From a checkpoint of a small image embedding model: arch repvgg, widths [80, 160, 320].
Rows from block 15 of a small image embedding model, named by matrix and row number. Rows with one number belong to one channel. Each number is 128 + 24 x the weight over its row's rms, rounded and kept within 0 to 255. All counts start at 0. Numbers have three digits each.
After each channel's rows are labels from the 100 images, of 14848, where the channel reaches its highest value: "lies over" is the class under the peak. Only what is clearly more common there than usual is listed. The data: single toy objects rendered from many sides on busy backdrops. In brackets: how many of the 100.
# c3: 3x3 conv (model.blocks.15.c3.weight, 320x320x3x3, each kernel summed), inputs 107-213
# c1: pointwise conv (model.blocks.15.c1.weight, 320x320x1x1), inputs 107-213

c3.184:120129125125169144086101152144167110137182136141152169153136102150090135105128160169156141133121135166136127100129110128160157122131147123154118157141143093112180104136113153123157123096110124162125134152142108108147109153158140141152162155133161129101135157147154132159098116103139121142097100140121098179138161128137132
c1.184:142154120138149175123122128156147110166160144149118175141181117154152135146125161146144159181158152156121122097131150139151123152163142114186152186147132104148168127145131144123149153118122169143139136170109134141147140172125162126129157161179159158121156161132163142135128124131172125121127116132150098201165156146144120
lies over: brown part (50)

c3.303:123153128103130141156139142146146118141133121154140115125128166146169119132142122152142138161096130094128141117121126121122109115157129108140080133155148078106124147099155116145100092095103080179134075098092127146127129145107105159070122085157051116136175132149192129133146090157138132122108126123118091153102136146147128
c1.303:114154129125142125136138139127153107151156104145111131129133175112149123113126135157125166164105149100136154122160118163120142127153123145147084149126122111120153151062146083149122093115120073153158087095092110113104180116130120167076136095153081127125151153122166120136121105171119125114148109129082133113101117133127148
lies over: white part (31)

c3.20:137113132097133171124120135127103111119152072134132137128131145116141134114122171104121149178092123150088101073117146118119082119090140142152096129103131117123157145123132120118144111116102129088158131130100127087135135170153105147121154104154078117130128133114126153105141107106127119141144106135121108150120124120102115
c1.20:149136140129165140102137148113136125128153131151152158165106160087130149115145147140131154186125089138096101080148155125130086137112155185152125115114145114112168141114160119081148103162144132110152190114135115114107144128153122153129135150139101165168146152124131160129151130126145130136147127145127099163129169146128149
lies over: part in the second colour (36)

c3.138:121103147122138146132141144149116131145121119142151153144105136141130136134165126124117128123112107096148151043156146125104099127087166117093120120079152118086137127101111143114119152124118150131088133115127141111163173158167148144129145161114124139153135113148135121151127118131160121092118189139085117172135123118127113
c1.138:146107153143155154145132154173141112149132136163160162155168141147150148132142134145137153150115128124148143077158143134136084153146171146138146165152127152140151136113134128096142141141147142157133169111154136133132160155147167157122155166121152164136154140140163130146144156124156158092151175140120093177162145155129107
lies over: part in the main colour (38)

c3.231:154133097109183137139124115194133127099080167120117161103143115110135147109088162123179113144143157131129116149130119046105142123150136159138131136104094112131106125132118147108121115142153100125122120142155108135130090141126108077122136152171146140122171098165149161137125135111136126138128111089130108143159140146139146
c1.231:110093116152120174092134113154154126116118106118125124087146106120128128139153156105132109142151132141144131137101137112129165079119113136159123158130116141128132134137117092156100130132141129103130112117142113142144084202143101143111126160133128114141156148143134129129109100123152064143149148079095142120109049122143141
lies over: part in the main colour (60)

c3.36:162123127087136126142132166128122103127135095118142151149109127133130158120133105112115145136102103083127105124120156126111062118105121149121116132146095130125142141126134102119125151111071128141132107115091130085105143143168104169115149121148063132106127128144134149133124067126128125098113140122086129136133129113114116
c1.36:163120139106175139150140153145126112106121124120144166129106124105107162097131112123147140174116079105145118062160144120133061136111110161141125128134125108106143133134145103057134108135132112149147158110127120083091133109144119145112136141143076116187114123160122131149135106132136155070108124158114128126147176131129159
lies over: part in the second colour (60)

c3.309:148127131110128178089138164129138122152127061128145131117142116128143144129138167104119131172116136117127119040095118127112098156107145124131058111154145111113158152098127167132147143088113125111157088156115136110150125158160096164136153105146116103143131133135173137135101099137101114144104098129099129131139142109155110
c1.309:144144151127157163118143150123139139151129138146144152162142158098161145134140165123137139191141082120156108053122145141103082179143141140164118155159132139087142141095189123076129106154153103132161167125146131148118124143149125143149156140170127138166136146151144154163152112147147143092138132144130134172164171145144168
lies over: part in the second colour (35)

c3.210:120141108113130126102142121113131115121120114107150123169152145111128148108138150109122136161133126139142125055091147097092134156090112140091077132121111122158183129095100154147173120104106147142144116175147087116147104137162128144154164117133139133141123112147178093160106143133103098130152108145127125147123099133128155
c1.210:138152136142144160130140146144134126140134162131151147181159150145159128135140162134145151182127138145155117053120177117109100177146154155148120153114118164149157151136178141106161119143145168152147169159147131145120144117135139140159164127173140137127140149132155151152167166136143143093143112124161129163153145180136151
lies over: brown part (26)

c3.174:137078137135144182111138101136136115122118125125093161126127186141092120102138139131119128120147143135116170088142119120100101149116132129139070150116095123117187113067098144129160132106115133093135152068076070131137155128096135153120179126149131140121146126141109166129141158147090083127117090123083143122143129129130121
c1.174:143104126129154201089146089161139099135123156132103170154174164146104132150146153134117127160159138145120123094162164121132105143159130109165113182152090142153144132080094150137126117131157137104114174121096092148120163143126170141130144157169137157141137122125121138137157152147136132111149119131113128106164143160115124
lies over: brown part (55)

c3.275:156123140109116150111123083127136078118123124077109137135120120141108139099127124127112137124141169127117093075118105114097085155111136115093095153081105123140135101065095181135154094095164146155159154137122104162125131158145163129160153107139126149132125107139160144157145141134137102143132101151117135141135129158125114
c1.275:135170138122126175103126119126152106145133113118115126130191132159114128139158126124091168166130164155127092105142169161095087145134140081120130195141141138170112116124124135162128105093157163112148148154091142162121152137119171127146108138165093162151111135111135118156137142147145135127112120138119120146165130171088112
lies over: brown part (48)

c3.30:123095161138145109113145105134161119137116140140125114116163136143097132082107102109098109123147149172135123127095147137128140147140165166156154127113124102143147070114154179099124062164133127130155133144144120099137138196115140171124139173132159179097111091176131139134136157143181112141134148111133126129134175115148109
c1.30:109115171164148121106135104082139142163123087096121132127176171149111104138123119088150112136123105175104101113090146160123116134156123106149164168170091095125119105134101148140124093117094106156144129146141126133125113171119155103110137163115128186142127097143122117122119162165163108117145154111123100110121131108149132
lies over: brown part (30)

c3.105:097116067132173126120095143136128107111127164089134112146134149136151155099126121151135137126112131132156134077142135111152129136154158143099120128106131135127150119112116182105167134121175158171111120136202123130160149150151160164147166105131139150154151106159139128163122147116114155113155136177130122143143160139156128
c1.105:104143125134151161119088166132127110155143139138150132141162156152140134141129131172119170156130137135146121077161165131139120171168137141136147159119146146145144140145145140128134141120147166144140136125154151126130178157149150155137173140170165166137164135144128156156145165099150168112160170177161127153190145143144134
lies over: white part (28)

c3.140:091100109151181133177123096163151137106136162156133162114115143153155134117120128151144139124154148129147094126159135115118121138134126167160147122133109112121115124120162149103170109097145124208086154141103103124134132151129163094166152132117113134134167104188128176072171122152128169166093100123131116138151159135124114
c1.140:093108087138173144101120114142123158127112112155104134113145137111149113160123139135131146162159141137117116116127125156099074155070106122148140134119093151137131118130148096117104106111127114132107109115090130114107149154124106076148142141151090128137131108122083199064116097133152114150126125119136118149155119121117114
lies over: brown part (50)

c3.142:107162136146120109106083122080152141147131143092065122146150121122140107126112113175136139160091155111113135147123137143139092111165107109132126141156154068143141102123116125121134132065117097162154126103115124149144103091132113133084136100115119119130148124111139094069132166121152141104100089126170095135116109095060142
c1.142:090133133135164113089096115103144172167147138131052099143145112121090095117103133172133154128094148135106131128132097171129124128137099102117126151146147099134144088113141115152135133067136090132162147091122127117129120112150087132068125109093118129115139136095142056100101167112113134116082128087169115150135137106068118
lies over: part in the main colour (76)

c3.13:145115114108113160145131157127133124129144098133136120138122101136144137126116131111109128130117109092122145079138131118143086124097142134111080120102115115113151133115099138116142160104056137116137103123081137112137152155161100134125150114155098110099113156101159131140099102108092101132103117129078134157138109123116123
c1.13:161126147133129155154147149124149111137146147135152150139120140117150158109152115139102132173110124109159153058144122115125077121128148139135111116134126126065160127079110137062147146140113114136153154088112107136129137131152140156122147130140126096120107157131141165167107129134123122095133114129076133153171153132158155
lies over: part in the second colour (25)

c3.90:108079115096099124141121110116146124089149150099137075093158112126136152056106167117137128120155122147112151121156128136103153121119165140133153133089083109137122168093107128161108125162109145111075157113166118128160109097114127122129135105112119122136137096110125101133107130151124105118142156116107145132102147176149155
c1.90:101136110126110129122135104113151119085128110096131095086099123121140161054113157095112106117147138139143145127132112161132156079106133117132128091093142100115110156106111116139108152138079099109078133118108154125130113107096130151113131133096094091138145132105098130148083132161129121137156145102084150134086130130163161
lies over: part in the main colour (71)

c3.29:129120107144097107136108113130158112132133116166163137135175146099153164114101090142123156110153155136120078128118136113127124148117129143169145155120098138135129108103126180101120116128145167119137110139150112140120140121147139080169118136134142165130110149104111100174124140106153100118117140138118144142115113129118153
c1.29:136109125126118117119106099130143130111136113124149086108135110133148176131130087128093155083148099133136093132101118114172135143125092108110128129126107141120118130097113128112096110119142126110120134100124124091134136118119079082142091138118158145123147120104113120149111116142155105117144138122136154121118104106117138
lies over: brown part (90)

c3.47:078171111152129161131145092120148096133105148096153172134166113104122137119111181114119125148109121136117110108105158084143135122150109132115093163107134120173137089103106140088121136137159107131104123105141103108126116150131121093159111140116114120153122117144141099153116133142155112105116159146158086126129108141107131
c1.47:125149143154116179117151067118121121168117132128125158103182126117152108152148182104150147181094132168141097124123153145126144143107119147170106184102115099180133112125121113158126150137140148150123146066102144125153146151135122090163114154129112131130123126133129145122113151132149125116130145140144127122159126124129132
lies over: part in the second colour (29)

c3.204:129134125133108114127065147117154130136150115096065140121150149120139127122096118128147159149126131133140114125156123103088146133111136142104101144147066111093159128136115137138140104170151092136148150099158119088118137103116104128112120126147133166105133095130115117133153129101103088131094087149117095139112091156122075
c1.204:103119139141099152128076127073152117108148106105086128127162115117120136109119125081132132151109116105131120124125122124112159110106110136103105156157056111122140142118127146144129118160121102142100122104139142095117104117097138072104097139113134162095123085128108112087153117130097109153140118131098113081102107112104089
lies over: part in the main colour (78)

c3.230:140110113126121132166148138125146106122165145123154110102145089157112126131103117110149098112138140128159107158150116125143155094166130125159105159118115144131074101141137147146169087155116159160138123126146160105088130094155146148121140081126118150091093161114103111144150158148077130147147109124138175145131144143141160
c1.230:139079109137106141135134139143131091088123141123146102045164086128071148123127128102112089079151124161161122156141112143157164086124124130132122142137129108119046140141083144149104130124131110152123088125104164115076100117135116138139095109077124114109087126127066132156106139146087115132145106097094168124111090126145123
lies over: part in the main colour (39)

c3.308:145159124129152179088105073148133125134186138131091149103128132124148127132125182154152137123142123151184163093155105073146135177139121126137146140122086128140098191114132104062160159136119134142094180151056122162146139140102145110145175117128125100140123118105124140123138150128140128135139102127131098109157138132124121
c1.308:120119100136130171095113075146149112124155127128118131105167163127158149161120163140104177166154118160171164107155154103115141156129124132159128178110112149173118148125125134135114171152123134133105150148085140142136159150114132137119143125163140085123122121130101145108121147136127135135154108108153109123163130127131080
lies over: brown part (28)

c3.313:142105101147117167154140107164063139110106163140113144123148149138136122128122124104095150119150144122121105095131129142122179123102134151126115144154119112121123136100140097170118094177168114136139119153135121136100122131072104081141076153129142118157144105151138141126157130096147114135150159134135088127141096135152134
c1.313:159136149135139166129107133125082139134076106136128081139139147098125142138116086096115088107127096143084082112129110145105151083090089112123095150117118088142102131101136125155094086178139102087156101141103117127071102111110105116138112140110143119115125118089148129121146122086127117132136126110137118120091125112124102
lies over: part in the main colour (44); brown part (42)

c3.123:113123139142127081162130104125165111109148120128124154161106101145119127096117125106121100124104121110145132130118109131128121107116089109097103160140146138105156118107125151134146126112105140172136079116107128111122104096107154147114099100129130115115104159130113092120149121132098108134175125131100165131107132140143109
c1.123:141126122149096121120129119124134099093131102114135130140119093137081149104147120135113103083127098114139135146123112140143138075149112140104143172140151117109138121143121134143128134105140151172122101106116163137071084127124124147110130137086128096141103126119114137141121113160085104140194144112094151116072110135133140
lies over: part in the main colour (71)

c3.61:129136118115103151165113128158163051112169070139121159144153134106161085145083136122131133133114121093101122142123111139116125128141118133140144173125148139125145109102149164120117106108092136147147108110146106144116147109118138156149153104122155141164066166139161132104120141106119128154121070106099142125112134167125136
c1.61:152118118144116123119132149117138094140160091133149147131176091103137118121126154105126138142138120076130122109113112127109130135106136134134170185119119126121152123100149142149104114088135134159137111130120117148088150144138165162104122128147148102174116156169118122119138135140148120132099115104075130125119074154143120
lies over: dark part (27)

c3.35:099166154156129132115131133110085128130145141115136136156144139107139030097144094126123154108146111140101115113081124145144144123176129142158142160110158089072147136142094131135084122114164094119150155137109125113152112150146106167094104158139145126146137125141141130155107115116153096154153129130134137130113132106158149
c1.35:113140141141124125145114135135118105100147126118120124143117139097092054078125083141101133100137087118089104129104123142137127086169106144124132121105128076085137140105087098145091141140141103102135128139114115126142102132128095130131126147109128148132131130118153106116099086116150081140125136126122126117105105102122144
lies over: brown part (66)

c3.185:147129150112134148147133106136120110149133087133110146124127147132132136106153147122109113107108130109105135058125117081121079143116158131117145123099144130114152137109102102137151159132055139109123104119086105110138133192130139116124153119110092116110127144166132132112121135145154111149111139140097105174147112119105102
c1.185:163149145153145171149145113148132119173138100136153174125172162121140143138153156142120147159163141130125141094154127117127105154151157133157164163134138132126151133117113127137144153144126152108145144110113092127154142158142184128126146109108131128111132161151158157146120141153150143119137124170110112162176168158134118
lies over: part in the second colour (48)

c3.287:109163114141099163188154102119148136074161145120165115130129128131154151086128147135114122136146132169132141122113122123128134125165111118131120161123145148145140138118117136143120149126142181130140103131142105120127143099162156166123129089115131123111098139096125083165112129138129098101172147180115177129117096113142143
c1.287:136122118128112135122098107130134114041131122139145131121119119112111135104118119133114109108150065137132119126083109120103122098149102122141108155126148106105140115128105115135098156135122147138141099136125126124077092106124107175108121102104141131091094125103111075147124099130111073132146118135102150109112071118138130
lies over: brown part (50)

c3.302:158131145162139160149051114158098093134120174068118120129133146133167107140127142114165127136102128122114175066158126091070138130130130128131111148121138117104114113097087121105123120125146137178120144173126095142158143163134120103137159079134131154167151107170151141118158180064088119121127104164116106151136158162152126
c1.302:154139130149136169133093118156115133165127162126120139140184136158173146169135154110147174192116160144098146099158168154107126166144131155153125178116132144178112146121105104141125129162112149154137126154124111137146156157115136106137179091181155188139151137146157123130142165085128150125117124143160125174162144145111122
lies over: part in the main colour (48)

c3.194:136117140096141134123092143106141157155175159141121154182131131159147116123146130139120095096134148141137137089138115115161105109137154152154106128125137111094125111132124134111151112086140136184129138141142101156146129163116124165114163106141123124126180159163206089162125106124122135114140110123117144169125160146113128
c1.194:126130147138113178135107118158142148163152148157154150143180155156170122136145135127087156142125148149132113087160166135144106127163124161161143170133140133138120139130135124171152114150136157167133127131141148145141162178151136141140162119151130122107173145157156097125172131135151148115131102131148138173183153170129155
lies over: brown part (49)

c3.97:141133095130139159113146097136088139124077097151121138183154132095148132115093140117128147148128101112094165046153135095070125171059158140128126141126143113126165113137094121137130142100099109109152154137107069161177139159146119143133138115135106141136127101128121107107133143146120102127132099148156095117133110139144116
c1.97:143160119145164143147152115148121142148114128144143147173173144129172138127125156113157157173131145136118125085136167109092102183108152162153153167128126168159151128135161159138159145145125116136135156104118101168144158148120143144122131125175135155132146139138120160130161146144147116108131098164167104137186159170157123
lies over: dark part (64)

c3.7:136135107080113148143133170122124107130149089128131146133101127133141140163117085137116165160104100098150136105137154112127077147117116121133088107140114140100134131124129109104129173084082111129137120108114149095139166137162099146145157100148044111121124151113145164138096095134119135103105121131085128135142111104135136
c1.7:146131134103139137150139165122120108103154124137141166130092140120131150126124087149141169174118062084173110098176135122127094150128105168128114112111124133063148120127117102084132129140112091134143162080135129126125136107150124144113152075140080118166130160131138141163119101138100161087108130148118119112164143132154157
lies over: dark part (30)

c3.240:127114128114088134145131129101134108118107149137140098070147073112142109129079160133112135121108116118150179116165153114122154130149135160131108139101092116107089100107131114159096136124087173113151135102142133158123102124130107127133102117151125133135119125116102085139171114117120116153143108098133147087136119133159160
c1.240:129086121141100117136119136099134100084087115131134112071100075107125137121101138100096076079134102127144167124156109143124147105113115137142118101124122116094069124106120105143069143135086125114133112132142140135119115141104093147119077115122122097141134113128099092133121130100116121151141128084129123095108089128146133
lies over: part in the main colour (45)

c3.19:088137134126101145090118097139119154099176149114113119127104102123119105072126159129157105101170115117127165058133133146117134139145129124099105136089119126135138102084075126113138127121104148171155150141129098152148137142104154138130122126116108138121116157139155124128110167122138109104113129139094134118141147126119141
c1.19:120153141139122121143114130148123116143146167136131140113143120131152129111157139115094142142133149111133151077159175137126103151173147122117142161107089163164122147084120151120131132134114137149144147162107119166138147154082160151137130108122085141140138162152156119116142151135137128099137121123116105155156169160104137
lies over: dark part (32); part in the second colour (29)

c3.181:113142130156099090179123114137146097100150094149150128134129117101102130123126108093098114152153123125139100127120117155131119107097131071087110164115137130105138132126173133119093129135119151128153091128135106117105124083129141143099093148126109149079105149132099085119125119128098094113131130114108178153108112163136103
c1.181:093139136142092126128109110146134080052140088133134131129133125083080140107130102121100097115138092102139135112098102145151107094112119113092130179126140074089133106146141116122108139094148151140142132083134111125095096110120118127068135125093149155104125136115098087125114114145093060118131147130099164140078088140139119
lies over: part in the main colour (86)

c3.233:153147107112129118103138100136104155126116144088097162153125133131133161149138103119135125129065117100095146097155132094131108139087131174068147122098098101125160120140148118108156146125129102139087164106119091099142138137150110105133166190136133180180159128149125100115125154148152100107131167114149122128135120116096103
c1.233:158143135086129137086149099127119115080115151097105160150108128122141144129141104134154138124081117124085132108145090085125121154091107172098131117100122125092160128140121139099168143128147117149118173120151094105138135122172124131097168187148137156171153131152128098115080149127125108094138156119133109125136144122107103
lies over: part in the second colour (30)

c3.284:118128140131105185085137119081144141116147136150099104133146137112115122127131110125125149145128133163118087132167141108167159146120131198116160167127157119107148112143146086168133092121124106178169102103114114096080132114136139140131106153106139148125100163122037127090097132128109156157109104143113109115139144060112140
c1.284:109135087144090158119111132078124128127131101131109106128139119072107129128108096125132140113101113138101135119158146130106163156093163163107134140113139080082126108134138114139113087149131092160126129089138113113102119108139162126103118178062123160133124147093074121082049146136137132115122129114090133116150119052104124
lies over: dark part (39)

c3.237:137142132126184121137098150148154100144165117099138147149122111135127109098104136145151129117136135120136101121098129066119100139134174123124165129105122109096167139131124161107151165083135113183113124136162113156160095132170123111152151117135096121095139146158172116164135107117123135156095102152114111190133152143162136
c1.237:138133133123167142149091138156141109169145113144137154151174153128173090110105128160133183171155145106126129120107144110114120160144152134166172178120099102132163136124118155157148163141142143139147143141131150156150137161167129105147149158190105153120147159148168132149146117119151146144111098147133109182170142166124115
lies over: brown part (55)

c3.28:151108104119136108145124140139139111106123140106119123126129124115154161075107117123094146136155108125119116113111129095087082153106120073130142126104126127147141138079086091153155108101065150116105122142070129142131119145133090115142136119149069105090099130122171164119148123110137083112117107117088107148126123159101119
c1.28:160125140135143112123121122130143095100135126111125132149126133112160163086163118141089151139137097165120139094102133074105084154117111096131146136133139117146158142092108122113156099137102169120125131115085116122133132134130119090155131133145147089122093125126151157141122101136147098098103128100074114114141171160116110
lies over: brown part (82)

c3.192:095154128116133099093109107171139137118139126161151112133149107143129139126111100158165144116141112112125095093125122159116181133115072142152106167128190118144080134153089045160148130126087116156130136121135090093081105112165092073124118150142121147156138117139100170093118136099152103156125147123131145082145149161122154
c1.192:077140093145129099100117095129146137111148120146117099096141104117114113127086112104111149104151100136163091126107125148110161088094089117137128135161156131140092146128095104162093109102106138135152078125157132096120100100129107100119115149097104125119112135135112151091107107074154088144102119099099131084109080114120118
lies over: part in the main colour (49)

c3.293:158151127099119148135134156103159092130171087137160148132138127125136140161094118153106130145091086119130119105132164135123085123128124103142091138162120118092146122150123147095100158086086123150166102110133116089122157103148127143146120125127092108108128159103143110122123083130108107128102107117106131112106102105145125
c1.293:163146150118145167127136173140154125148146121150148138105187118157124135153124122157088152158108129144130163133182171150091096118130185119176110187144127078123166138138134136130134167103114132163160171106132079105162156122153145145176147126118104056135139155115145133128134106144133123101150099135113145133151125113126128
lies over: part in the second colour (50); dark part (29)